config.toml
arch = "coatnet"
model = "image embedding model"
image_size = 32
num_classes = 6
embedding_dim = 192
mlp_ratio = 3
head_dim = 64
qk_norm = false
init = "trunc_normal_002"
beta1 = 0.9
beta2 = 0.999
max_steps = 17400
batch_size = 256
weight_decay = 0.1
Rows from block 3 of a small image embedding model, named by matrix and row number. Rows with one number belong to one channel. Each number is 128 + 32 x the weight over its row's rms, rounded and kept within 0 to 255. All counts start at 0.
After each channel's rows are labels from the 100 images, of 14848, where the channel reaches its highest value: "responds to" is what is common among them. Only what is clearly more common there than usual is listed. The data: flat shapes of many kinds, plain or patterned, on busy backdrops.
# convs0: expand pointwise conv (model.blocks.3.convs.0.weight, 384x96x1x1), inputs 0-95
# convs1: depthwise 3x3 conv (model.blocks.3.convs.1.weight, 384x1x3x3), a 3x3 kernel
# convs2: project pointwise conv (model.blocks.3.convs.2.weight, 96x384x1x1, transposed), outputs 0-95

convs0.90 [ 66 151 125 155 107 153 133 162 105 225 144 127 130 163 130 134 122 104 124 152 142 113 154 127 120 174 145 101 118 156 200 141  96 149 119  88 124 132 113 131 123 156 122  88  94  73  71 143 147 111  58 153 195 121  63 157 102 139 109 107 144 108 152 154 120 144 132 100 179 125 106 150 119 100 120 157 140 138  96 146  14 130 101 149 130 161 131 183 194 123 145 134  77 134  94 139]
convs1.90 [103  77 145  87  83 159 138 158 136]
convs2.90 [133 155 142 127 152 156 135 132 126 133  64 134 172 149 162 156 139 100 145 125  95 182 114 170 150  50  88 142 157  73  73  66 148 159 102  93 126 148 129 104 139 156  77  90 100 148 146 164  76 165 113 181 119 111 111  98 148 139 150 125 131 151 154 144  95 194 108 168 145 143 103 130 165 111  74 166 129 132 138  83  80 127  61 121 120 119 121 133  77 187 146 127  84 102 199 119]
responds to: count: five

convs0.235 [ 52 207 139 160 132 110 145 120 130 120  87 128  95  87 121 108 155 145 112 138 131  85 152 165 127 150 128 101 173 111  71 169  86 125 130 160  82 163 128 101 156 132  75 142 132 131 125 168 175 124  82 114 141  68 119 106  96 145  78 146 152 110 211 157  87 128 117  98  93 110 156 149 155 171 158 103 184  99 102 142  82 167 144 170 131 120 130 136 159  30 114 119 143 116 147 132]
convs1.235 [101  86 120 170 156 107 174 155  98]
convs2.235 [ 81 175 144 189 165 125 105 111 118 144 130 140 140 145 137 127 108 127 119  80  77 140 113 184 126 133 130  72 163 130  85 124  92 111  74 110  82 124  87 147 123 170 128 122 113  89 111 207 118 180 101  75  83 147 145 156 157 168 187 162 151  79 108 112 108 176  98 148 148 151 107 162 135 160  87  67 142 183 131 115 135 107  93  88 116  96 106 128  98 107 163  86 115 107 157 196]
responds to: count: five

convs0.26 [135 113  89 110 161 101 112 127 191 158 139 116 130 171  56 149  47 105 118 124 118 112 128 128 124 155 138  75 130 218 159 192 108 146 170 133 158 101 118 130 111 169 124 128 147 111  72  73 145 129 109 127 160 118  92 146 176 112  79  71 184 132 137 140 191 112 133 139 157  70 140  89 145 165  35 117 120 117 109 171 144 106 101 130 118 136 127 164 168 157 126 137 145 129 117 144]
convs1.26 [109 111 106 115 202 109 107  93 110]
convs2.26 [ 87 157 124 135  96 178  86 171  95 141 116 185 122  82  87 114 178 175 105  62 105 146 150  96 143 106 100 114  95 148 132  95 145 114  60  77 125 129 169  98 217 117 157 132 101  99  80 115 165 135 147 117 120 178 152 103 156 149  89 135 109 142 157 140 101  98 138 137 116  96 151 132 117  89 196 179 133 183 204 114 101 186 124 113 135 148 108 108 129 109 109 124  82 147 128 114]
responds to: count: five

convs0.126 [126  55 118 136 164 144  87 109 145 150 136 154 191 154 125 120 120 124 142 101 140 179 138  94  79 161 148 108 155  93 180 136  71 155 125 124 220 106 149 138 153 151 119 125  97 138  85  62 129 141 115 115 129 137  83 120 166 160 128 138 174 167  98 169 126 174 123  78 191 133  91  99  80 117 128 150 120 144 102 168  91 125  72 171 144 104  59  97 120 168 143 153 131 116 106  75]
convs1.126 [103 192 151  89 101 101 155 138 137]
convs2.126 [157 157 110 134  53  67 100 158 108 106 172 108 138 164 154  93 104 197  81 124 190 112 200  96 159 147 109 139 147 145 143  91 146 129  97 110  79 112 138 144 121 109 110 133 166 124 114 156 145 106 101 147  92 136 149 142 146 133 147 128 123 110 126 152 102  52  89 129  92  98 133 126  38 154 165  88 118 126  88 138 144 144 207 167 123 107 131  77 156  93 154 111 144 172  77 103]
responds to: grey shape

convs0.154 [140  82 132 120 194  71  85 121 171 120 135 147 164 150 119 181 125 127 168  89 127 141  67 109  85 148 129  52 135 107 144 132 134 131 101 167 175 145 173 111 136 148 148 157 182 116  89  87 182 131 121 121 133  83 136  86 171 172 111 112 182 166 132 142 147 151  97 134 179 136 104  63  93 152 116  98 158 169 124 159 156 130  69 130 154  89  76 116 103 156 131 156 158  91 108  77]
convs1.154 [129 139 159  84 165 103  78 156 158]
convs2.154 [153 181  72  56  78 121 137 140 153 143 154 154 131 125 109  94 115 149 114 126 122 117 148 149 106  94  94 160  75 148 110 104 173 107 156 109 132 122 121 105  63 158 134  95 146  88 178 135  46  99 101 189 177 138 108 160 125 156  94 115  77 131 106 165 140 115 113 121 137  93 195 220 138  70 130 155 123 148 145 165 140 154 110 133 116 138 158 131  99 115  75 190 127 155  97 130]
responds to: grey shape

convs0.348 [166 147 177 121 121 125 156 126  28 171 135 100  68 162 148 162  73 116 165 134 134 128 103 117 139 179 135 185 146 116 116 123 101 150 118 110 114 114 135 138  88  78 127 136 112 152 163 117 193 129 158  50 107 130 138 148  68  96 168 158 154 125 144  88 108 116 108 149 127 117 132 168 198  78 135 170 152 152 157 130 113  76 149  62 138 155 108 152  62 127 115 145  94  96 141 157]
convs1.348 [ 80  67 140 128 159 125  90 107 113]
convs2.348 [ 98 116 162 130 165 189 102  78  79 171 122 113 155 160  97 118 117  85 125 113 145 114 122 100 132 146 163  84 167 146 142 132 115 129  85 154 117 141 133  72 159 216 102 147  89 154  14 129 172 146 127 121 131 140 104 168 156 134 138  96 183 137 154 119 159 127  94 127 183 117  59 142 144 166 126 133 108 136 143 137  78 102 161  78 115 137  82 140 194 152 120  98 140  94 154 143]
responds to: count: four

convs0.96 [122  93 108 104 182  51  54 120 125 159  95 188 105 167 141 161 118 153 179 153 114 135  86 162  86 146 162  96  85 117 150 117 124  99  89  83 115 155 123 202 128 111 128  67 121 139  65 120 125 142  80 122 118 158 100 131 133 123 168  66  66 123 137 130 192 137 109  93 131 129 125 140 141 109  92 151 153 179 163 144 132 109  94  98 140  89 127 138 119 151 174 135 193 160 141 157]
convs1.96 [136 123 106  85 179  83 103 116 164]
convs2.96 [170 103  99 137 175 129 110  85 111 144  89 166 151 114 113 153 168 107 128 142 235 104 125  88 137 154 111 129  71 137 168 173 164 193 156 161 201 133 132 120 120 152 115 178 124 146 109 123 133  83 151 158 150 106 141 116 101 137 112  77 132 117  86 142 154  75 106  91 110  89  92 132 159 115 151 106 140 111 116 144 108 142 170 160 136 133 152  77 192 128  66 188 132  94  80  91]
responds to: count: five

convs0.184 [137 155 157 143  79 146 187  91 109 125 108 116 225 151 106 161 123  97  97 162 106 149 142 152 119 129 151 127 140 148  78 149  91 167 130 115 119  98  93  44 132 193 129 158 132 120 171 192  55  94 138 142 142 120 154 157 117  83 126 130 137  94 104 132  68 100 172 141 167 112 168 143 116 127 132 135 148 121  92 142  89 147 150 128 124 174 205 104 140  99 148 115  51 125 138 103]
convs1.184 [136 105 159 162  74 166 151  91 141]
convs2.184 [178 110 128 131 108  99 156 169 166 106 100 151 133 100 122 159 165 151 179 127 116 125 109 102 209 153  77 136 153  96 142 136 179 136  98  88 101  78 123 158 114  65 113 131 158  69  93 118 132 159 172 122 113 171 175 101 116 119  99 159  70 125  83  96 137 125  94 146 109 145 159 123 102 130 168 127 120 132 163 145 205 136 141 182  82 117 194 119 116  95 133 198  92  89  86 127]
responds to: its colour: grey

convs0.35 [168 131 160  44  93  94 159 146 159  98  94 129 121 155 115 142 148 150 137  55 144  92 137 145 155 127  85 111 145 110 117 149 144 117  77 187 122  98  89  68  98 138 167 176 147  90 181 144 159 106 170 115 167  90 186 115 125 166 132 107 173 175 114 117 116 124  96 126 155 117 135 101 138 167 175 111 133 117  88 144 155 122  54 136 212 111 127 172 106 111  84 136 144 120 115 172]
convs1.35 [141 133 178 116 149 123 154  80  74]
convs2.35 [ 94 110 141 159 131 157 169 166  87 156 143 147  73 133  84  91 146 127 130 143  93 101  74 122 138 120 120 142 130 165 113 156 140  48  73 150 137 145 185  97 103 131  90 107 162  95 101 116 124  94 175  84 132  98 153  97 103 126 137 128 147 189 166  70 158 148 132 158 152 106 139 131 138  84 162  85  34 155 189 172 118  98 146 124 155 190 105 129 150 183 119 131 125 150 163 159]
responds to: ring; frame; largest shape: ring

convs0.51 [ 83 117 121 113 143  67  88  81  89 127 111 145 152 198 164 182 153 139  89 131 119 120 116  75 128 251 170 113 110  81 121 128 154 115 108 141  77 125 186 137 130 137  77  86  84 133  90 103 160 138 102  95 157 165 105 126 150 142 104 108 124 128 129 161 186  95 158  62 157 128 103 150 119 162 134 129 181 183 112 129  84 161 139 137 138  87 138 137 128 115 133 155 171 117 117 125]
convs1.51 [126 134  94  88 195 124  93 104 139]
convs2.51 [151 147 150 170  96 133 161 129 152 139 104 117 124  51 113 103 133  71 129 135 142 126 147 179 134  79  57 136 122 131 113 170  98 158 153  51 174 115 141 117 141 130 113 188 179 130 188 161 130  81 163 185 106 113 160 103  88 142  72 148 100 137 140 157  76 178  78 133 102 121 117 138 105 112 155 114 132  98 154 103 177 149 132 154  94 119 127  91 129 102 100 190  79 109  80  96]
responds to: its colour: grey

convs0.163 [163 116 109 158 138 115 130 167 144 142 122  73 138 115 108 163 181 113 182 109  94  83 110  74 126 103 124 120 104 123 150 107 184 109 121  96 118 155 145 132  99 163 124 178 172 126 126 144 209 103 124 146 113  73 202 141 156 127 116 124 113 179  89  38 165 116 118 175 159 115 161  98  53 125 150  66 114 153 174 104 136 145 194 138 131 142 136 129 131 168 139 151 107 119 140  77]
convs1.163 [142 128 139 113  59  80 149 162 126]
convs2.163 [162 128  86 158  70 166 142 159 159 122 135 145 150  53  59  89 135 158  90 150 168 134 143 131 165  88  70 173 100 127 162 157 150 174 122 104 172  95 119 115  95 123 116 147 139 100  93 131 106 116 162 153 121 133 181 126 130 127 132 143 165 140 164 159  61 112  53 133  75 100 144 115  80 107 181 128  85 113 159 139 158 150 135 184 102 131 131  54 140 111 105 143 108 141  90  83]
responds to: frame; largest shape: frame

convs0.244 [163 115 157 130 149 147 155 104 103 210 179  52 180 136  94 139 151  85 121 118 110 100  68 111  97 186 150  97 150 149 108 205 125 116  99 140 156  93 121  76  90 178 145 155 142 130  94 105 169 124 164  84 158  80 165 134 176 153  81 141 163 133 155 121 150 152 131 127 211  91 120 131 122 143  77 116 103 146  90 185 145 123 143  88  96 126 134 151 109 123 131 126 109 101 101 131]
convs1.244 [161 171 151 168 115  88 118  92  98]
convs2.244 [ 56 151 169 128 145 122 124 190 110 136 107 157  74 125  91 100 151 181 151  81  75  95 153 183 147 114 122  94 168 129 100 109 137 119 115 134 121 160 169 159 211 130 118  84 108 158 101 163  69 126 152 146 101 189 143 109  73 151 159 107 152 133 139 138  96 147  95 152 146  98 131 147 157  99 124 110 100 157 157 162 115 118 137  95 159  72  76 125 102 158  80  79 158 141 182 169]
responds to: grey shape; count: five; flower

convs0.72 [ 85 141 142 157 118 168 130 111 106 124 111 180 133 153 151 160 157 123 155 103 148 159 157 115  84 141  92 123 221 102 126 145  97 154 119 119 147 184 166  81 110 132 140 164 145  83 112 116 154 125 118 147 164  65 111 124 142 156 124 148 191 121 111  45  92 213  20 161 153 131  83 133 117 118 130 135 129 105 135 126 131 102  82 166  85 122  88 152 123 134 149 176 106 104 124 149]
convs1.72 [ 73 160 146  68 146 132 104 126 146]
convs2.72 [108 169  29  65 171 152 145 147 154 146 149 158 102 148 124 111  64 104 109 147  90 136  78 163 151 132 125 136 180 150  71 151 176 129 141 157 134 130 163 110 114 114  80 115 110 118 118 113  93 121  86 164 172 103 105 141 140 135 104 118 122 139 216 160 149  90  87 160 131  87 158 155 104 119  95  94 109 150 128 165 136 104 130  66 175 136 102 169 120 156  76 151 156 145 191 106]
responds to: frame; largest shape: frame

convs0.133 [175  64 116 107 157 110 119  50  94 111 163 104 202 118  84 115 161  98 112 104 131  61 107 109  92 159 123 152 150  91 112 178 119  96 104 172 169 108 122  63 104 167 150 170 167 157 132 129 135  94 183 112 145  85 197 143 174 155 101 140 163 153 114  97 152 160 132 119 190  93 150 149 150 130 114 106 148 106 110 164 144 172 141 132 102 131 150 115 114  97 105 124 167 114  66 113]
convs1.133 [ 77  95 134  90 129 160 140 158 173]
convs2.133 [ 92 121 135 123 187 144 125 137 137 143 155 152  73 122  81 133 114 131 172 103  70 117  95 192 160  73 159  94 168 148 111 114 128 100 138 164 126 185 110 132 137 120 176  84 110 170 127 137  66 131 138 167  87 170 120 155  90  95 169 108 118 142  97 115 125 141 102 132 144 125 150 182 161 116  79 127 146 158 167 131 149  92 139  68 168  75  92 133  72 142  77  82 183 114 177 173]
responds to: grey shape

convs0.315 [ 84 147  90 103 132 167 133 146 118 174  98 116 147  63  63 154 147 127 169 194 129  92  70 116 107 133 169 109  81 133 158 149 107 133  75 126 142 137  64 110 118 134 118 121 120 128  25 128 152 128  85 146 148 136 114 167  98 106 130  78 121 155 136 127 151 174 167 160 159 127 179 136 147 148 112 147 101 168 215 141  61 119 148 134 129 145 152 120 162 145 157  84  95 169 137 121]
convs1.315 [101 175 182 128 115 101 174 125 148]
convs2.315 [ 79 131 148 109 160  89 147 135 171 145 122 153 114 115 110 148 186 126 245 100 105  77 161 166 143 135 101 105 175 137  87 101 137 109 119 151 124 118 109  78 158 135 124  86 135 156 157 152  78 144 152 160 112 135 125  61  69 140 131 100 113  89 147 177 111 146 175 151 116 127 110 101 202 111 113 155 168 194 126  94  96 141 104 134 142  49 129 105 103 158 107 102 127  95 142 140]
responds to: count: five

convs0.313 [118 100 157 107 140 175 146 121  61 137 109 143 148 116 166 173 152 121 131  96 184 100  45  88 113 123  71 146 167  87 128 140 139 119 116 166 177 151 150  94 121 105 128 166 168 146 123 111 182 114 131 145 157  83 151 116 122 200 142 166 185 171 146 119 116 188  59 133 137 120  66 133 110 125 141 101 108 159 142  93 152 147 120 107 114 156  66 142  94 143  83 180 131 110  99  77]
convs1.313 [114 138 157  64 128 186 108 119 114]
convs2.313 [ 93 150  97  66 156 144 114 121 148 120 152  79  88 199 143 109  64 120 146 125  85 149 150 131 129 152 171  62 149 144 125  83 174 101 109 129 165 150 116 110 145 119 105 148 155 157 147 107  93 146  76 157 160 139  73 161 131 120 166  74 140 102 171 146 192 137 112 143 143 155  98 155 143 174  89  95 150 122 102 181 135  48 129  63 189 139 132 157 139 189 141 131 135 132 154 132]
responds to: frame; flower; largest shape: frame

convs0.31 [163  86 112 123 169 115 129 138 142 223 163 169 173 139 105 194  95 127 121 179 135 124  25 152  49 150 166  71  70 132 133 153 129 149 122  95 182 121 137 157 104 116 107 122 125  97  71 121 120 139  77 129 129 146 109 145 103 148 138  89 104 128 159 142 142 120 131 118 167 110 171 124 115 107 126 128 157 164 128 182 104 128 121  82 204 111 142 137 128 162 130 155 105 114 107  80]
convs1.31 [134 105 189 102  74  95 144 124 134]
convs2.31 [133 114 103 140 110 129 170 156 103 142 199 137 126  53 114  98 113 158 120 155 136 117 157 166 149 113 106 176 164 101 108 155 123 106 112 140  92 119 150 114 125  61 152 116 135 106 132 147 154 120 172 131  57 179 180 131 106 142 104 208 120 151 152 169  36 103  70 123  58 118 154 124  69  91 185 143 135 143 126 129 177 150 157 153 118 119  96  97 128  85 125 114 157 136  96 102]
responds to: count: five

convs0.331 [146 150 204  76  98 159 184 125 117 100 169  67 137 101 146 140 154 151 122 152 146 123 113 168 141 120  99  91 137  89  79 148 148 105  92 134 107 108  61  80 139 120 126 118 141 111 169 152  89 101 133 101 166 132 131  71 153 118 131 154 171 108 183 162  85 100 111  36 150 131 130 148 140 137 113 141 138 140  98 129 195 114 120  97 118 168 228 160 107  74 127 136 157 114 120 135]
convs1.331 [171 184 168 107  93 121 145 152 134]
convs2.331 [140  87 100 171 171 161 153  93  80 144 177 127 116 124 173 102 156  80 132 132 145 148 132  84 110 157 175 134 170 161 145 126  56 152 107 144 113 155 133 108 167 186 180 129  88 120 149  91 177 129 135  76  84 142  65 144  99  96 101 166  97 178  96 118 138 182 180  79 135 161  86 100 106 115 111 157 157 113 127 116 112 115  67 125 161 157 106 174 159 118 173 174 137 133 116 163]
responds to: ring; frame; largest shape: ring

convs0.216 [119 105 175 123 109 168 145 174 114 130 166  50  75  58 127  41 169 196 140 126 132 125 139 143 137 102 174 171 142 138 142 122 113 106  88 115 114 143  58 160 115  95 125  76  91 149 126 122 101 133 136 103  98 157 106 123 125  95 156 141 119 136 175 167 115 127 141  76 116 147 108 119 128 156 133 193  86 125 106 133 123  72 145 119  98 124 121 148 123 115 149  74 120 215 153 188]
convs1.216 [152 129 157  90  93 101 137 191 107]
convs2.216 [111 143 126  62 147  98 114 130 114 163 100 124  93 175  80  98 130 128 121 128 122 102  78 125 130 110 132  79 126 127 100 165 133  93 118 173 158 177 160  61 156 185 126 143 181 148 103 157 137  82 136 132 192 111 138 157 132 117 134  51 151 132 186  74 202 167 104 164 189  61 121 142 148 148  89 137 119 142 127 121 111 144 106  84 178 171  95 150 109 157  84 113 132 150 151 132]
responds to: red shape

convs0.129 [153 159 145  94 126 121 169 143 101  85 187 138 134 137 123 168 106 132 123 105 104 117 132 174 136 139  99 130 128 152 112 125 119 109 142 144 120  77  73  95  96  99 203 155 173  69 188 124 138 131 169  91 138 134 177 127  73 119 153 180 165 113 133 138  37 125 103 131 150 155 162 127 218 132 175 132 163 131  90 110 141 115  92 112 167 125 149 155  85  64  82 129 103  95  91 146]
convs1.129 [137 171 131 110  64 106 173 148 132]
convs2.129 [ 88  97 122 110 183 143 109 108  72 120 178 144  93 150 143 126 118 131  84 159 177 120 165 121 103 175 199  88 116 155 141 147  94 102 168 195  92 161 109 127 153 169 182 100 107 136  87  94 138 113 104 140 168 107  74 141  94 134 129 118 167 151 126 148 161 129 117  74 180 155 102 110 158 119 120 116 142 122 103 154  60  65 148 115 161 120 101 125 194 170 120 116 193 122 176 106]
responds to: ring; largest shape: ring

convs0.297 [108 110  68 117 134 126 118 136 109 117 132 180 176 139 134 165 122 136 128 119 148 107 116 105 117 150 105 145 123 104 169 125 105 150 143 161 185  74 116 114 134  79 125 146 130  91 115 111 180 151 116 145 154 114 152 143  90 218 124 157 177 176 149 152  98 175 117 190 149 128 166  96 143  96 181 106 103 128 112 109  64 194  95 179 157 122 111  90 129 128  94 172  64  89  61  78]
convs1.297 [100  60 104 110 161 160 133 101 119]
convs2.297 [165  94  92 113 150 130 106 102 163 116 134 142 148 119 163  79 169 109 121 118 153 138 160 114 142  67 121 134 189 117 153  89 118 179 116 161 153 188 166  85 130 251 122 154 169 155 142 140 120 118 125 179 113  81  90 151 181  87 116 105 128 170  87 121 122 169  98  99  92 135  80 174  73 140  76 123 184 121 160 178 163  95 126 124 146 134 119 138 154 141 134 157 144 149 126 131]
responds to: ring; frame

convs0.76 [118  61  69 145 138 190  88 152 101 148 139 167 177 136 169 124 133 135  77 160 118 141 109  68 126 110 136 147  81 121 193  98 144 135 146  95 182 123 139 134 155 107 122 100 101  73 117 101 107 134  89 204 151 152  94 132 123 165 130 151 104 173 121 140 154 141 157 130 144 158 129 131  67  97 155 113 109 147 129  97  71 168 134 164 119 144 119  93 162 173 143 192  71 128  85  64]
convs1.76 [150 148 116 106  65 184 113 129 143]
convs2.76 [ 84  97 142 158 174 103 110 143 119 125 179 139  74 145 141  93 138 131 103 105  97  96 151 135 134 131 142 119 134 157 149 145  84 136 108 189  81 201 156 140 161 166 185 134 128 171 128 162 117 112 143  98  84 161 153 197 116  95 183  94 130 135 113  69 140 160 147 140 131 117 103 148  84 110 108  57 145 135 141 133 119 102 151  79 152 168  64 137 170 119 124  90 179 214 124 163]
responds to: frame

convs0.369 [ 88 130  87  69  64 112 134 134 141  96 122 112 169 168 135 136 168 154 123 127 148 160 163  45 155 171 115  99 109 119 182 150 126  85  95 127 120 121 112  88 164 147 124 113  69  78 130  60 146 150  98 127 182  91 111  88 182 142 101 143 118 125 129 119 172 103 156 142 155 154 139 113 144 104 116 161  75 120 146 139 116 160  65 215 152 147 199 143 161 128 166 160 125 111 124 130]
convs1.369 [ 74 129 141 152 172 117 148 108  76]
convs2.369 [103 143 103 149 107 155 175 179 140 144  95 150  82  49 153  97 128 160 130 120 153 105 107 117 169  70  83 152 113 169 125  99 195 105 107 137 135 109 163 137  93 109 132 109 199  68 108 143 134  72 145 181 100 161 142 158  82 104 158 143 141 130 139 115  90  86  84 127  71  98 144 150 118 125 186 151  94 130 206  92 157 119 122 161 121 153 137  97 108 161 105 154 130 185 154 116]
responds to: its colour: grey

convs0.18 [205  85 146 137 143  99 105  46 129 159 153  86 228 121 101 139 127  87 106 115 130 104  81 114  79 168 153 119 130 116 110 168  97 115  80 131 178  82 125  64 120 178 139 168 146 149 131 115 163 109 148 109 120  85 180 114 195 138  71 133 142 141  91 116 157 114 140  88 166 115 125 141 102 155 106 117 146 138 107 196 158 175 123 120 139 124 158 127 115 127 126 131 153  90 104  82]
convs1.18 [167 129 107 170 109  90 174  94 106]
convs2.18 [135 146 100  79 179 135 153  68 171 142  80 155  78 173 116 154 142  91 137 128 134 108  82 169 140 137 127 107 153  92  79 156 142 143 113 192 161 165 131 107 133 155 128 132 103 163 163 126  98 118 115 115 135 145 130 155 115 107 168  77 123  55 140 129 156 130  71 140 135 120 135 177 183 102  74 156 131 137 121 178 118 103  94  39 181 121 136 174  76 124  84 117 164  97 154 175]
responds to: grey shape; flower; its colour: grey

convs0.228 [137  85 105 104 172 129 142  64  97 132 182 127 196 104  90 130 163 109 111 131 156 105  69 117 101 179 133 112 148  87  97 214 118 119  99 173 190 115 122  55 113 153 120 153 139 137 112 105 130 110 134 117 160  79 152 121 165 163  83 148 161 142 163 124 151 187 146 111 187  87 156 152 132 117 100 101 130 143 139 178 116 194 139 147 101 128 155  97 116 112 108 132 143 101  54 105]
convs1.228 [134  75 108 163 111  85 151 172 140]
convs2.228 [ 62 187 138 119 148 174 115 144  80 166 142 153  86 150 155 147 136 175 129 123 174 105 155 127 115 131 177 100 139 119 114  83 127  95  96 129  82 164 144 103 123 150 131  74  66 109  94 137 136 128  57 163 150 135  82  90 105 141 123  84 117 118 166 150 145  89 122 125 141 127 104 147 133 136 125 140 109 191 148 167  44 113 153 127 161  77  83 177 139 193 117 126 144 165 183 182]
responds to: grey shape; flower; frame; its colour: grey

convs0.372 [121  98 106 116 211 127 114 134 104 128 165 203 105 168 183 197 101 118 110 108  93 143  70 135 139 157 116 139 106 151 136 118 154 152 174 161 155 109 141 176 113  30 147 106 142 116 109  69 140 164 132 114 120 161  97 126  96 158 162 150 159 176 164 156 113 148 105 140 111 156  94  99 130 119 110 120 148 189 123  96 129  98 115 102 114  94  60 119  63 152  93 159 128  85 117  97]
convs1.372 [157 123  98 129 190  81 102 113 150]
convs2.372 [181 141 128 106  93  80 166 142 156 142 103 106 104 112  72 125 136 121 116 151  96 129  78 152 192 108  66 152 141 106 126 185 146  74 109 111 149 115 152  91  73 144  47 137 183 104 139 169 126 110 142 160 183  71 165 117 114  96 109 118 148 141 162  89 111 113 113 182 140  97 158 152 112 121 145  66  73 116 173 157 170 130 157 184 123 187 158 119 130 139  97 168 114 141 124 121]
responds to: ring; largest shape: ring

convs0.292 [135 114 136 186 134 119 122 116 121 123  73 108 135 152 120 139 179 105 103  94 134 136 176  88  89 118 119 148 181 104 155 115 104 123 123  54 126 205 161  86 151 164 101 214 154 151 133 162 193 111  93 162 121  70 155 117 131 146  95 145 125 148 103  79 152 156  93 164 111 122 116  88  73 161 177  90 168  65 105 118 109 153 156 177 165 120  88 110 145 130 156 152 114 134 138  86]
convs1.292 [126 125 135 130 162  74  96  65 138]
convs2.292 [110 113 164 132  94  94 105 147 111  86  87  82 179 133 112 194  96 112 130 174 169 150  52  73 109 147 137 140 100 137 122 176 139 177 175 163 186 105 132 138  97  87 137 161 109 142 141 110 173  74 184 136 158 100 134 171 144 123 128 100 126 158 180 108 152 109 137 129 117  99 131  95 127 157 148 163 113  65  58  62 128 153 114 120 119 169 107 143 102  99  82 147 144 142 132  70]
responds to: frame

convs0.69 [164  71 118 110 125 111 140  94 103 117 103 161 200 126 127 170 146 117  98 141 170  96 105 110 105 130  90 155 143 107 123 147 143 167 137 104 174 112 168  92  83 142 104 158 130 137 145 129 132  44 126 213 142  82 131 120 120 142  81 126 126 161 103 110 149 122 123  89 120  63 118 139  70 148 141  80 163 132 141 146 162 218 164 138 147 157 142 139 143 146  82 198 149 130  62  85]
convs1.69 [154 132  72 161 135  71 153 109 121]
convs2.69 [124  98  98  95 159 139 124 117 121 169 113 133 118 153  90 140 113  98 111 159 132 111  37 130 123 139 175 121 160 139 122 165  86 114 145 198 176 194 163  75 130 149 116 119 112 147 127  85 120 109 134 102 173  91 113  90  85 115 117  64 183 167 165 121 167 121 113 142 138 119 136 109 166  97 108 159 122 152 112 169  58  98 102 106 223 153 102 131 116 151  71 106 162 125 165 166]
responds to: frame; ring

convs0.310 [128 133 115 138 151 131 158  99  69 129 158 110 120  77 133 115 136 124 119 119 165 100  69  79 127 188 123 198 111 108 104 140 144 137 168 176 149  90 115 154  94  82  87 137 106 175 128 112 196 128 154 101 122 104 166 143  89 163 112 176 134 143 190 193 136 112 172 101  99 101 158 149 160 103 147  98 119 166 144 131 104 174 194 140 123 137 120 109 100  58  64 136 144  92  93  78]
convs1.310 [155  94 190 103 113 138 101  90 143]
convs2.310 [144  98 101 105 147 129 147  87 163 103 152  98 137 180 127 136  79  96 120 126  88 134 129 158 117 178 131  67 114 131 129 149 171  90 173 126 116  61  81 178 117 115  86 128 145  84 137  99 112 201  89  97 140 166 123 107 133 138 127 139 146  81  89 149 159 117 139 107 155 177 114 132 174 134 141  87 144 106  86 171 179  62 132  79 125  83 169 105 140 178 168 153 164  58 164 147]
responds to: ring; largest shape: ring

convs0.45 [178 108  86 176 185 117 119 120 165  74 120 118 141  85 119 172 151 100 150 137  54 139  99 135 107 113 130 138 123 128 113  96 153 125 134 146 146 108 106 118 139 128 134 183 195 154 155 129 150 164 156 122  83 100 193 139 101 128 131 194 110 172 130 107  96 141 130 195 128 170 185  88 104 143 153  75 153 160 128  97 139 147 182 148 112 105 116  41  95 104 129 109 100  90 118  63]
convs1.45 [160 106 127  87 139 144 135 169  66]
convs2.45 [136  73 110  85 138  87 154 153 153 110 154  81 153  98  66  92 134 137 101 122 121 108 140 160 177 132 100 106 128 136 161 249 148  69 127 143 146 115 107 124 135 126  56 125 137 138 104 122  88 122 141 154  94 191 155 143 109  97 166  88  85  78 179 132 160 123  77 124 156 100 155 155 170 120 131 133  85 101 161 166 178 100 136  91 135 130 133  90 178 124 114 153 154 137 108 175]
responds to: its colour: grey